From a checkpoint of a small encoder-decoder audio transcriber: decoder layers 10.
Rows from block 7 of the audio encoder of a small encoder-decoder audio transcriber, named by matrix and row number. Rows with one number belong to one channel. Each number is 50 + 10 x the weight over its row's rms, rounded and kept within 0 to 99. All counts start at 0.
After each channel's rows are labels from the 100 clips, of 14976, where the channel reaches its highest value: "lies over" is the class under the peak. Only what is clearly more common there than usual is listed. The data: strings of digits, spoken by a formant synthesiser in many voices.
# convs0: first width-5 conv, stride 2 (encoder.blocks.7.convs.0.weight, 288x240x5, each kernel summed), inputs 0-119
# convs1: second width-5 conv (encoder.blocks.7.convs.1.weight, 288x288x5, transposed, each kernel summed), outputs 0-143

convs0.237:41 32 60 47 46 48 36 45 36 58 48 60 62 59 55 54 56 51 58 65 44 43 53 48 74 65 32 57 52 46 60 37 45 51 44 50 43 47 46 43 51 38 29 54 45 53 47 57 33 53 46 45 40 48 55 50 50 30 38 69 48 50 49 37 58 72 39 50 60 55 40 53 67 60 32 46 56 28 63 53 74 52 54 44 35 67 40 47 39 43 53 46 46 56 40 62 49 62 57 36 45 26 52 47 54 52 37 42 63 64 49 55 55 45 35 61 57 51 43 58
convs1.237:43 58 34 68 56 62 41 29 50 43 51 57 45 51 62 43 50 52 47 60 41 36 50 50 47 49 58 54 33 62 39 37 48 51 61 48 50 53 69 57 70 39 56 55 54 46 66 64 43 53 37 46 53 39 45 46 49 50 40 42 52 48 45 48 70 53 49 48 63 41 51 25 45 60 44 49 61 58 53 52 48 36 62 47 44 53 39 48 34 49 59 38 60 42 48 57 47 36 59 50 34 51 42 43 48 55 69 50 33 43 50 54 45 60 51 51 37 64 63 76 42 49 59 50 44 56 40 57 52 48 68 38 49 44 51 50 44 57 44 37 53 37 41 61
lies over: /aɪ/

convs0.140:44 54 57 69 52 48 50 60 64 64 47 63 46 45 45 43 47 34 35 70 53 54 52 57 38 19 37 43 51 34 51 60 59 51 68 52 59 43 48 32 48 51 54 52 49 27 45 39 46 45 40 56 54 50 40 54 46 56 44 43 53 49 26 41 52 52 51 36 66 56 55 59 44 37 53 42 53 75 26 44 50 57 43 44 55 43 67 51 28 15 55 35 47 35 57 50 65 51 48 52 46 58 49 59 46 46 64 51 45 68 44 44 47 46 40 52 42 42 43 49
convs1.140:39 59 70 79 42 46 43 56 54 89 53 45 60 57 40 51 47 59 53 59 68 53 42 46 67 63 52 41 38 36 57 24 51 55 57 58 38 48 42 50 49 66 51 50 56 43 58 71 47 55 53 43 46 54 52 51 46 51 59 41 62 52 42 53 39 60 62 52 65 43 53 68 42 52 47 49 57 51 35 69 59 60 43 58 58 59 61 48 54 42 59 47 50 41 64 47 62 59 62 58 61 58 52 57 56 41 49 47 52 66 39 65 50 53 39 46 48 60 44 37 65 36 54 43 40 48 61 48 61 50 56 49 33 46 56 63 54 60 29 52 53 50 59 59
lies over: /k/; /eɪ/

convs0.91:49 49 45 55 47 41 83 49 52 56 42 48 61 61 50 42 54 32 51 41 61 47 44 55 42 61 44 37 64 56 47 55 43 63 48 44 44 60 51 52 31 65 53 50 37 57 51 42 38 56 51 48 54 42 62 55 44 39 64 53 46 51 31 55 46 41 51 58 71 43 54 53 62 48 55 55 29 61 41 64 46 47 54 51 49 59 56 50 44 44 56 43 37 31 75 52 55 27 44 41 53 55 35 66 36 41 63 37 53 59 43 52 49 57 63 57 42 55 40 67
convs1.91:38 45 36 54 52 64 52 40 54 53 54 44 47 51 50 39 50 34 55 55 45 44 14 65 57 51 62 34 48 37 49 52 38 44 38 54 38 61 47 58 36 57 58 60 39 47 52 74 50 47 63 62 66 58 52 48 48 45 52 36 46 51 68 56 37 48 48 61 17 54 56 50 38 49 33 55 42 77 52 64 43 49 34 37 51 48 52 47 39 47 55 54 53 40 45 53 52 47 44 56 45 54 39 53 78 61 25 53 49 56 53 45 47 68 42 57 46 63 70 53 42 49 56 39 42 47 38 48 52 63 61 53 56 54 53 54 58 62 53 43 52 40 40 45
lies over: /ɔ/

convs0.37:48 54 27 40 45 50 38 44 61 53 42 45 30 56 34 59 53 44 71 58 48 42 57 50 20 52 60 56 34 48 42 41 37 33 65 34 39 43 47 44 54 69 36 58 62 43 46 46 59 40 29 50 42 55 48 47 53 58 29 49 50 52 45 30 38 49 53 38 61 58 29 30 43 51 41 48 54 52 60 46 63 68 45 61 34 53 39 54 53 58 55 49 45 29 38 37 45 58 69 49 34 44 55 52 51 60 44 41 46 64 47 36 52 40 48 42 68 51 64 40
convs1.37:51 50 41 54 68 59 64 62 53 56 54 39 67 39 55 61 53 51 45 52 43 61 44 44 49 58 59 57 44 59 51 27 51 59 65 44 52 47 50 40 50 42 36 32 48 47 53 31 64 57 48 68 43 62 51 55 71 54 51 38 65 55 47 44 77 51 62 66 36 49 37 60 55 51 65 54 66 64 66 47 58 54 50 50 52 43 33 66 62 48 54 56 54 59 51 49 49 61 58 49 42 56 45 48 36 48 38 37 45 55 55 55 45 56 49 62 48 64 53 43 45 45 28 60 46 49 59 53 44 43 26 34 62 65 46 36 39 40 50 61 40 51 63 59
lies over: /aɪ/

convs0.26:57 63 74 72 45 50 62 51 43 46 47 59 27 61 40 46 51 43 56 41 39 52 49 59 50 52 40 60 48 29 53 45 46 52 42 48 42 53 55 50 51 56 50 71 55 36 56 57 70 50 50 55 54 40 42 40 49 34 57 48 36 60 66 50 48 57 67 41 57 32 46 43 53 50 52 45 43 66 58 27 47 53 39 52 47 58 51 64 30 47 61 52 30 37 57 54 33 50 34 50 60 32 56 63 46 54 40 50 65 55 53 49 45 41 43 72 52 47 45 49
convs1.26:38 50 29 48 40 49 41 51 44 65 52 45 49 35 50 48 65 53 44 39 56 58 65 65 50 44 36 63 45 43 39 50 60 58 65 41 50 45 47 56 30 27 57 60 64 54 42 51 58 45 40 35 47 54 60 48 49 62 51 48 56 58 59 34 34 55 72 39 78 64 56 58 41 46 49 56 51 61 41 44 55 58 49 50 67 53 68 49 62 65 78 41 57 49 53 44 48 45 46 61 49 49 60 43 57 41 64 47 46 44 65 67 54 57 34 45 62 51 36 53 59 50 35 57 54 48 54 43 54 53 56 51 47 40 44 53 47 45 66 53 48 37 70 46
lies over: /k/

convs0.5:51 52 48 48 54 51 59 47 54 33 53 61 31 39 55 60 43 60 47 35 56 63 50 57 56 42 47 43 48 60 56 40 46 57 72 54 51 37 44 49 36 44 45 45 46 60 32 50 61 46 53 59 49 53 51 47 57 60 46 59 63 37 53 58 25 45 61 54 53 56 72 66 56 58 52 47 49 30 76 53 50 33 58 53 55 50 59 35 67 57 42 53 60 66 45 54 48 45 70 57 38 49 42 59 56 55 45 37 44 50 42 53 53 48 54 52 57 65 63 67
convs1.5:47 43 37 49 62 49 17 56 57 42 41 45 47 44 54 50 52 49 53 61 50 50 65 46 37 55 36 60 29 60 48 34 39 53 62 59 47 36 48 54 41 48 57 52 60 44 67 32 47 48 47 45 74 49 57 51 75 48 52 67 46 52 53 53 61 42 49 59 58 50 43 63 66 53 50 50 60 49 55 48 51 59 46 55 57 53 36 40 64 50 40 60 54 40 50 30 50 39 41 54 38 57 60 52 44 34 78 72 45 43 27 52 42 55 49 54 41 57 68 57 48 39 57 53 58 44 39 45 46 49 40 72 35 56 65 49 60 38 45 55 52 56 51 43
lies over: /s/; /θ/

convs0.11:57 48 56 57 51 45 30 51 51 47 48 59 55 56 36 44 60 37 24 35 47 57 49 46 49 48 40 48 33 47 49 63 41 43 50 51 42 68 55 44 56 57 39 57 49 53 42 56 32 32 44 57 47 59 42 45 64 45 58 44 46 53 50 69 48 70 61 43 55 59 58 61 55 44 39 37 72 62 49 52 41 70 36 56 64 58 74 60 47 31 66 52 49 66 44 65 39 36 52 70 63 62 45 44 28 75 58 30 35 50 47 51 52 45 54 51 66 47 63 60
convs1.11:65 59 59 69 57 41 50 51 49 64 60 49 55 43 38 58 44 45 47 38 72 52 53 67 56 46 48 48 44 43 55 60 49 49 59 30 49 51 57 41 57 48 59 67 63 48 65 47 44 44 74 42 44 50 51 51 44 38 52 56 46 64 31 48 44 42 33 40 50 41 57 44 52 45 53 41 40 67 47 49 56 45 38 44 44 47 34 48 45 27 30 34 52 54 40 52 44 58 48 52 28 40 69 37 51 61 39 72 54 44 45 47 37 49 67 49 47 56 59 48 68 40 74 57 53 51 65 49 37 68 48 40 37 68 41 62 59 70 27 54 48 64 54 47
lies over: /s/

convs0.223:49 49 54 61 48 74 56 58 51 52 61 52 60 36 51 45 47 55 58 38 25 57 55 49 35 56 88 46 49 39 62 53 49 38 59 31 41 56 48 37 47 41 53 42 52 40 45 67 38 54 55 49 46 55 51 46 43 44 52 47 53 64 59 64 47 50 61 42 32 52 58 54 50 55 64 56 50 30 45 44 50 45 24 62 63 45 61 53 66 46 49 50 54 53 40 36 44 56 50 59 54 77 39 68 50 47 42 61 57 44 47 50 39 62 47 62 72 45 35 64
convs1.223:56 55 61 50 45 65 42 53 53 54 41 75 64 57 43 48 48 43 61 52 21 44 46 41 59 44 51 44 46 34 60 40 44 52 34 43 49 24 40 39 58 48 61 58 54 52 63 37 53 51 47 44 71 50 60 45 45 48 46 48 44 48 50 40 25 47 54 50 54 60 51 51 54 55 50 57 52 41 36 69 46 60 48 36 35 59 55 55 20 34 52 62 54 33 52 49 46 64 52 60 61 32 51 53 41 51 47 50 44 44 48 64 41 44 46 51 49 34 54 64 59 26 55 55 59 60 53 64 52 52 49 51 43 50 55 58 52 41 22 44 58 53 69 37
lies over: /i/

convs0.134:48 42 24 59 52 46 36 36 66 58 44 54 48 55 37 50 50 55 48 70 40 54 57 46 27 65 57 38 31 51 43 54 45 32 63 44 29 61 43 49 51 43 47 53 54 74 54 39 54 34 50 46 50 46 42 44 49 45 52 36 56 47 59 55 60 48 28 41 71 58 70 63 55 68 46 49 55 52 61 43 60 45 55 46 42 57 52 47 62 43 47 62 46 49 51 49 30 52 46 68 68 76 45 34 30 52 57 47 75 48 46 54 45 51 60 53 49 27 68 35
convs1.134:59 32 67 47 64 54 33 52 30 44 49 49 43 52 53 51 51 45 44 51 51 55 67 35 44 42 44 43 44 51 59 48 51 58 64 71 47 50 51 46 58 56 39 57 44 46 74 60 48 35 47 59 52 54 44 50 40 49 50 76 47 60 44 61 62 48 61 30 52 41 54 62 45 50 46 51 52 56 46 63 45 57 67 53 42 40 72 43 80 47 71 49 45 55 57 62 53 54 39 49 45 47 52 26 46 42 43 37 57 37 54 67 63 43 49 42 56 40 34 50 36 46 38 56 59 46 58 53 64 44 53 41 49 60 45 47 37 70 48 52 60 16 50 53
lies over: /s/

convs0.153:54 55 25 68 62 56 35 42 40 38 43 62 41 42 54 51 45 64 83 45 42 44 68 41 38 69 57 55 49 54 50 48 54 54 51 54 34 43 55 62 55 50 71 61 48 53 49 53 46 50 46 47 49 54 39 48 50 57 43 48 45 50 43 49 44 54 46 63 45 71 33 44 42 37 54 50 50 66 45 57 57 53 61 54 45 36 50 64 63 37 34 59 52 67 31 47 41 51 67 51 38 63 38 61 46 72 38 48 57 34 49 51 52 57 34 43 45 51 53 63
convs1.153:53 50 44 37 56 54 48 30 66 43 39 63 54 56 30 54 41 54 39 46 54 60 72 39 47 53 48 41 76 21 54 64 42 52 30 57 51 56 49 55 61 51 48 46 36 39 22 41 49 49 46 54 54 54 60 53 53 46 51 43 51 53 26 51 68 58 36 55 37 65 39 69 63 43 40 50 38 51 54 37 45 57 46 53 50 58 48 54 55 47 39 51 54 43 49 48 43 62 56 45 47 47 46 49 53 56 61 53 67 53 52 67 47 49 57 44 46 64 51 57 52 72 43 37 45 46 41 56 43 46 62 54 39 47 50 55 54 47 55 59 24 50 53 45
lies over: /i/

convs0.98:48 63 52 72 41 57 50 58 55 47 49 63 57 64 50 53 49 42 47 54 20 53 50 41 41 56 55 40 52 35 57 28 47 48 64 52 41 41 43 40 54 52 37 46 55 58 57 42 51 53 53 48 53 54 57 50 52 27 43 55 53 82 42 47 44 56 75 52 49 70 55 40 61 62 45 43 51 49 44 35 52 54 55 46 45 53 38 42 56 40 53 60 54 42 44 47 40 40 49 54 50 49 42 54 47 38 50 46 38 41 40 42 58 46 68 54 63 52 64 62
convs1.98:51 72 47 35 54 49 66 49 46 43 54 59 45 51 38 60 62 42 56 44 27 50 62 43 49 36 50 37 43 59 53 02 36 62 51 60 46 53 63 49 52 48 55 34 54 59 57 54 49 49 42 52 50 57 52 49 56 47 59 41 57 54 55 50 30 40 61 53 58 71 54 64 42 53 61 55 47 56 32 65 45 45 57 60 61 52 54 47 30 48 58 50 47 51 41 60 38 44 58 54 54 52 48 58 56 58 49 46 49 45 60 49 64 55 38 54 50 42 34 53 40 53 45 39 50 48 42 44 40 48 38 31 28 50 37 49 43 46 45 52 46 54 73 47
lies over: /i/

convs0.88:55 59 42 37 67 48 34 46 52 54 48 55 47 45 49 61 53 75 25 56 60 48 35 47 39 39 51 42 55 40 50 52 48 65 47 58 64 57 54 55 47 44 48 39 39 47 42 47 41 63 71 66 44 56 43 60 40 40 54 64 54 48 58 71 56 51 49 47 53 66 31 55 46 37 53 57 68 52 46 57 41 62 19 55 53 62 59 53 45 66 66 35 52 49 71 51 72 59 67 56 31 45 41 53 71 56 66 47 36 80 48 53 47 52 51 37 44 48 49 41
convs1.88:44 48 67 66 62 38 41 54 40 55 54 28 55 26 40 42 42 55 56 44 43 48 51 59 43 48 56 64 49 46 52 38 52 64 59 57 67 59 42 54 34 55 58 41 42 60 32 31 35 50 50 36 51 51 46 45 52 49 50 59 56 61 39 50 68 63 56 52 64 67 36 42 63 50 49 51 64 28 48 59 52 38 64 54 57 52 51 38 40 69 42 36 60 63 53 62 62 42 57 45 53 57 45 50 49 52 43 63 52 54 45 71 64 44 58 47 50 46 63 54 69 62 59 61 59 51 58 35 41 57 41 55 32 58 63 46 55 56 51 52 41 24 44 49
lies over: /aɪ/

convs0.85:34 51 29 68 74 60 37 47 63 70 76 62 38 49 41 59 48 50 36 53 62 49 26 47 52 49 52 68 54 35 53 40 48 44 44 60 47 55 48 58 37 63 46 48 43 53 47 52 60 57 43 55 40 53 41 62 67 63 53 60 50 43 53 54 53 61 53 56 56 38 41 34 44 53 56 46 54 76 51 43 67 47 45 39 60 65 57 58 50 42 48 48 58 53 43 58 63 63 44 59 47 21 62 56 69 58 36 64 40 58 45 44 51 46 42 54 68 60 58 32
convs1.85:49 50 39 51 53 55 69 45 58 54 55 62 64 55 57 48 33 59 50 56 49 47 42 21 38 49 41 43 51 35 67 56 48 46 65 53 48 43 43 52 44 50 42 51 62 49 63 38 46 60 47 54 45 51 42 50 47 33 56 30 48 48 70 41 64 33 69 44 36 56 33 41 77 49 58 44 52 74 51 49 46 54 51 49 41 53 57 39 43 62 39 43 38 45 56 50 47 48 47 52 53 41 51 59 61 52 47 62 42 68 59 46 28 45 54 58 52 53 44 60 70 47 49 45 38 48 37 53 49 37 62 62 66 38 56 44 46 39 57 42 47 65 45 47
lies over: /ɔ/

convs0.274:57 51 47 72 73 54 48 38 58 56 53 63 37 58 48 56 36 45 44 45 38 31 50 48 55 42 42 42 56 47 55 44 57 59 35 53 41 51 48 57 52 42 57 55 42 47 61 40 42 65 43 51 30 43 69 50 35 62 34 64 58 42 42 61 60 43 67 57 46 63 63 45 40 52 59 45 50 37 49 44 57 61 40 56 57 42 41 49 62 60 51 70 55 52 56 36 48 49 30 55 42 45 50 43 55 56 53 60 65 54 42 54 55 57 40 49 56 71 47 42
convs1.274:40 55 44 38 37 41 65 47 65 52 57 61 54 53 33 50 40 50 54 51 49 45 60 37 64 62 43 47 61 38 45 43 55 46 56 53 46 40 42 51 56 48 63 61 42 48 51 48 52 57 56 36 61 54 51 49 36 42 57 35 45 58 37 58 58 51 68 45 57 44 39 38 48 35 51 49 42 38 46 63 43 55 59 64 42 48 59 52 49 54 46 44 54 41 49 57 44 54 35 66 50 40 54 48 64 42 27 41 42 40 59 62 65 47 46 43 55 55 68 59 45 50 58 53 51 58 48 56 51 52 27 19 38 49 47 48 38 40 37 65 67 36 40 54
lies over: /i/; /t/

convs0.264:52 45 62 45 41 46 60 52 49 39 46 68 54 57 40 47 65 25 32 41 63 48 71 52 47 59 40 47 64 64 41 39 50 65 52 45 43 57 47 44 52 53 38 55 48 67 52 43 58 38 49 57 46 51 47 50 61 47 59 49 46 34 34 40 39 61 39 42 49 52 70 65 55 58 40 47 64 47 65 36 44 37 54 41 56 43 52 41 39 36 57 48 23 58 48 69 51 41 61 53 42 56 46 47 46 72 67 44 59 37 41 58 39 42 38 47 56 59 62 54
convs1.264:67 70 24 58 37 55 46 31 46 43 52 50 62 54 61 51 62 42 40 65 25 63 47 51 54 53 41 47 60 28 60 43 58 47 40 42 59 65 58 45 46 42 68 47 62 47 61 46 40 56 54 36 67 64 44 46 49 40 50 40 60 49 46 68 55 52 38 44 43 43 59 64 58 45 65 56 37 48 56 23 57 51 52 43 60 56 26 58 61 34 65 57 47 56 50 52 63 26 59 63 49 54 61 43 54 39 63 47 62 41 39 59 61 52 48 45 45 60 67 48 44 48 31 44 53 50 61 42 47 59 55 50 60 61 53 48 61 58 48 59 47 55 54 67
lies over: /s/

convs0.273:58 55 41 43 49 50 60 57 46 38 58 48 30 32 36 79 59 48 47 58 49 44 40 50 49 67 45 48 47 51 44 49 53 50 58 53 57 51 52 60 37 58 58 65 41 45 52 43 45 48 65 66 50 52 50 49 44 48 46 67 47 52 34 41 67 53 48 51 59 62 60 54 52 39 57 50 57 26 46 60 34 42 80 39 57 46 74 41 60 41 46 52 48 46 42 63 62 47 53 42 43 53 50 72 55 61 67 44 53 57 39 40 64 37 49 45 48 57 53 56
convs1.273:71 56 64 53 43 42 55 39 31 56 41 57 50 46 48 53 59 45 56 59 67 32 43 50 54 61 51 52 36 46 53 27 36 51 56 59 50 31 47 54 56 37 31 55 34 49 69 54 52 59 43 56 58 49 62 49 47 48 46 60 49 52 53 47 61 45 41 74 43 54 14 60 55 63 56 37 58 36 47 61 54 47 45 47 45 51 51 47 52 55 55 54 48 51 41 41 50 55 58 40 45 40 50 47 59 58 43 40 56 52 65 52 48 44 55 51 44 55 57 42 51 38 32 46 54 51 59 59 41 49 44 66 54 43 36 54 63 44 45 66 52 62 61 51
lies over: /s/

convs0.281:48 59 65 60 58 34 53 49 54 42 48 42 61 49 55 37 49 34 59 73 36 61 25 34 51 55 62 42 49 34 59 50 52 47 46 31 31 58 53 39 68 40 24 49 49 59 50 41 35 36 66 39 48 46 55 49 58 42 47 48 48 53 68 50 47 61 46 54 43 49 57 41 55 67 59 54 45 50 53 47 41 49 41 56 47 49 53 54 61 53 39 63 54 52 48 43 44 47 42 29 53 61 41 45 44 57 52 39 66 68 48 46 64 51 49 67 41 46 31 34
convs1.281:34 32 58 49 42 66 39 54 48 61 49 58 50 44 60 50 48 52 60 54 50 41 48 50 32 61 48 48 35 48 62 26 45 50 64 46 38 49 60 51 33 64 28 49 33 50 83 57 39 63 43 45 56 48 57 51 57 51 51 35 56 49 52 53 31 30 61 56 50 40 64 61 47 58 40 54 40 49 51 27 55 27 48 48 45 50 49 57 65 49 92 45 50 57 46 33 56 41 48 48 41 50 53 42 34 55 22 47 42 40 42 49 40 48 55 48 60 33 43 59 51 39 62 55 49 50 52 51 68 47 07 42 52 63 47 51 46 61 57 50 48 32 36 59
lies over: /s/

convs0.286:60 58 36 38 62 64 46 52 42 40 63 54 66 54 56 59 53 69 64 59 44 64 54 54 62 56 70 39 64 39 62 36 54 46 69 43 57 47 47 43 45 35 55 53 42 57 49 36 37 74 46 33 49 50 40 51 61 47 58 32 48 62 33 38 35 44 51 55 47 44 53 66 53 59 52 46 46 56 42 54 60 54 58 56 56 43 44 51 47 59 46 71 46 44 67 46 39 53 45 45 47 38 54 34 55 39 46 67 64 47 48 70 36 60 50 64 71 32 51 43
convs1.286:49 49 42 57 57 64 75 57 53 41 49 44 57 63 45 47 52 48 50 59 38 37 36 47 41 37 49 47 51 11 75 43 54 43 62 55 49 54 58 56 76 57 39 50 54 46 25 61 44 54 48 54 50 46 43 45 56 38 39 39 44 47 66 38 45 42 48 62 61 65 56 57 33 51 59 48 45 55 43 63 43 46 55 44 48 60 49 47 56 58 35 44 43 51 48 47 49 50 57 61 53 59 43 53 41 74 52 31 43 59 56 42 37 46 46 49 54 51 44 53 42 65 39 44 44 50 55 33 40 48 59 46 37 51 39 37 39 40 42 43 61 49 57 51
lies over: /i/

convs0.102:39 71 55 23 50 38 57 44 45 50 40 67 52 61 46 48 61 51 36 42 34 50 49 49 63 49 56 61 54 49 40 47 48 53 59 45 46 53 50 72 65 54 49 34 48 54 44 58 44 51 73 53 55 41 46 54 63 51 42 41 54 54 48 57 40 48 56 44 49 55 39 57 34 50 34 51 43 24 38 50 36 54 35 53 58 39 34 46 36 60 61 36 61 52 54 57 48 67 53 33 61 56 45 58 57 59 53 53 63 49 63 53 45 64 44 49 50 53 56 35
convs1.102:52 49 68 60 62 27 69 65 53 57 40 48 36 51 57 58 46 42 38 66 32 58 52 40 42 53 54 53 38 50 36 38 56 46 37 59 57 49 44 54 11 33 52 60 54 56 47 69 54 39 50 46 57 48 54 48 44 51 40 68 52 43 52 58 40 41 41 69 64 60 73 64 60 53 64 51 31 47 61 63 56 35 49 46 46 48 37 42 61 73 45 35 62 61 69 43 47 51 48 43 53 62 46 59 48 50 49 47 56 53 47 63 58 48 39 57 68 29 58 47 62 61 62 50 47 45 49 46 48 43 36 58 35 59 50 55 52 57 51 48 35 47 40 46
lies over: /k/; /s/

convs0.138:64 45 45 56 55 72 54 39 70 38 56 58 51 46 50 49 47 31 39 60 86 56 51 51 53 60 52 68 45 68 36 38 33 57 47 57 54 55 53 57 54 56 44 38 56 46 39 44 58 58 46 55 45 50 49 54 52 58 49 54 55 58 53 63 38 42 55 47 70 48 51 50 58 31 72 44 52 64 58 54 47 47 53 32 56 50 37 39 38 48 47 62 44 53 56 46 20 54 36 48 48 20 50 51 46 52 33 48 42 52 51 48 51 48 47 65 57 62 51 30
convs1.138:41 51 40 53 58 39 67 51 52 52 48 60 46 44 53 38 48 50 47 49 37 39 34 35 42 59 49 49 65 54 30 47 55 49 46 36 54 44 61 58 54 44 33 56 38 46 68 53 44 57 40 53 44 47 36 36 52 46 47 35 49 52 62 34 52 58 48 66 62 79 64 75 41 41 57 52 48 60 24 25 49 44 55 46 30 46 69 44 59 30 69 45 54 51 48 51 67 40 58 56 67 47 45 50 46 45 64 47 73 67 54 34 36 54 33 46 50 55 36 53 59 29 43 35 59 57 57 53 53 50 61 52 49 57 47 45 55 45 58 58 46 62 51 41
lies over: /aɪ/

convs0.224:46 37 57 41 54 49 60 38 66 47 53 45 45 46 63 44 42 49 65 54 30 42 19 54 58 48 49 64 61 56 36 50 44 35 50 44 48 58 46 53 46 56 51 47 42 46 56 46 66 53 63 64 61 46 48 45 22 54 42 41 47 25 66 58 49 58 51 54 51 47 42 48 56 51 52 37 35 41 35 66 40 73 40 46 63 34 45 66 56 58 32 37 48 60 54 48 58 56 52 39 52 38 48 57 51 22 54 57 63 62 51 54 41 53 54 52 42 52 27 63
convs1.224:79 51 66 44 46 56 27 57 37 48 43 50 59 47 73 49 35 45 56 53 43 27 41 61 55 40 31 61 45 48 68 77 52 56 35 40 55 40 43 40 40 46 57 62 60 60 31 31 57 63 54 41 69 46 45 53 47 38 47 54 51 56 50 54 43 51 63 44 34 53 61 52 45 55 42 56 37 58 46 40 46 40 53 63 55 43 62 36 71 50 44 47 43 60 53 52 47 45 38 61 57 52 42 50 46 43 60 56 48 47 54 67 46 56 52 40 58 46 31 39 60 31 69 52 60 46 53 52 65 54 41 22 54 46 66 60 57 29 60 52 56 40 44 44
lies over: /aɪ/

convs0.270:57 52 56 29 44 64 46 36 36 54 44 49 54 62 53 46 63 57 31 46 66 65 64 59 54 65 51 54 56 55 43 53 58 44 51 41 41 56 52 30 50 48 47 44 54 61 59 43 56 54 49 57 51 48 61 44 58 56 59 56 52 42 50 39 50 36 48 30 29 46 93 62 60 43 35 40 49 48 54 46 52 32 60 44 59 52 45 47 60 72 54 49 53 70 61 56 49 37 53 51 40 49 43 43 54 61 36 51 24 58 58 58 49 54 59 59 67 42 56 43
convs1.270:54 46 37 57 53 52 49 64 38 46 54 30 46 56 40 63 55 32 62 52 41 54 46 47 50 52 57 43 35 34 49 56 50 40 52 24 67 63 40 43 36 49 65 50 67 52 48 46 50 61 53 40 45 44 56 41 77 47 59 64 51 40 37 54 49 50 28 48 64 47 69 36 59 28 55 61 62 55 47 61 53 54 56 43 43 46 53 51 42 23 53 71 52 62 59 41 56 45 35 51 35 45 68 57 63 45 54 52 50 33 66 48 70 49 37 61 40 50 44 46 49 77 50 60 38 50 40 33 43 50 49 50 46 48 49 48 58 61 47 45 61 43 35 53
lies over: /s/

convs0.93:44 41 55 59 46 43 38 60 59 83 51 33 62 40 48 39 65 54 56 44 45 59 61 42 51 42 46 34 51 57 50 60 61 43 37 51 45 52 53 36 60 43 52 57 55 46 47 57 55 42 61 42 78 47 37 51 45 44 64 53 55 44 57 46 43 33 33 51 49 55 62 65 51 61 54 63 50 64 63 31 43 55 41 37 52 64 38 46 38 51 56 61 42 32 45 28 43 52 47 57 56 38 47 53 38 45 50 51 69 58 53 59 44 47 43 60 49 45 25 42
convs1.93:27 64 45 66 46 55 67 34 53 63 60 60 51 55 47 54 40 58 42 58 51 50 51 47 51 43 43 46 51 42 39 60 47 58 35 54 53 43 23 50 25 68 29 57 41 51 69 51 48 38 53 46 42 48 52 49 47 44 50 26 49 54 58 48 57 55 43 42 25 62 39 66 50 58 53 45 47 64 37 51 47 52 50 49 59 53 59 40 44 62 89 29 60 48 56 36 48 55 53 40 58 63 59 50 58 40 27 43 39 37 63 34 34 42 38 56 42 34 52 64 46 61 56 49 53 48 50 35 56 41 49 30 42 47 38 42 57 58 44 47 62 54 59 59
lies over: /k/

convs0.169:37 49 62 41 35 61 53 57 50 41 47 52 47 36 66 38 56 47 48 64 42 30 35 45 38 66 63 43 45 53 49 59 48 52 49 44 79 56 49 26 43 40 51 40 54 50 32 46 28 60 54 43 39 48 37 39 58 42 63 69 36 41 66 42 49 51 38 43 48 57 47 43 48 47 36 53 39 36 28 62 61 44 36 37 52 56 36 59 50 44 62 28 48 41 71 39 60 36 59 60 44 62 57 55 49 33 49 30 58 59 52 47 53 50 60 48 43 60 59 53
convs1.169:40 67 51 43 72 56 27 51 46 37 62 32 52 45 37 56 55 66 57 47 40 53 56 45 40 52 60 42 66 64 53 53 56 57 54 42 43 57 40 51 53 56 65 44 66 60 35 57 37 50 52 52 38 48 44 55 48 67 48 51 58 49 61 45 35 54 43 40 38 40 42 49 67 47 63 52 51 69 54 55 43 44 44 43 40 49 54 48 51 51 63 37 61 59 40 34 47 53 52 53 55 44 42 43 37 45 65 62 58 51 39 58 52 52 51 48 31 46 36 45 35 64 50 47 39 62 71 57 50 64 50 43 62 23 49 40 44 57 28 55 56 51 43 57
lies over: /aɪ/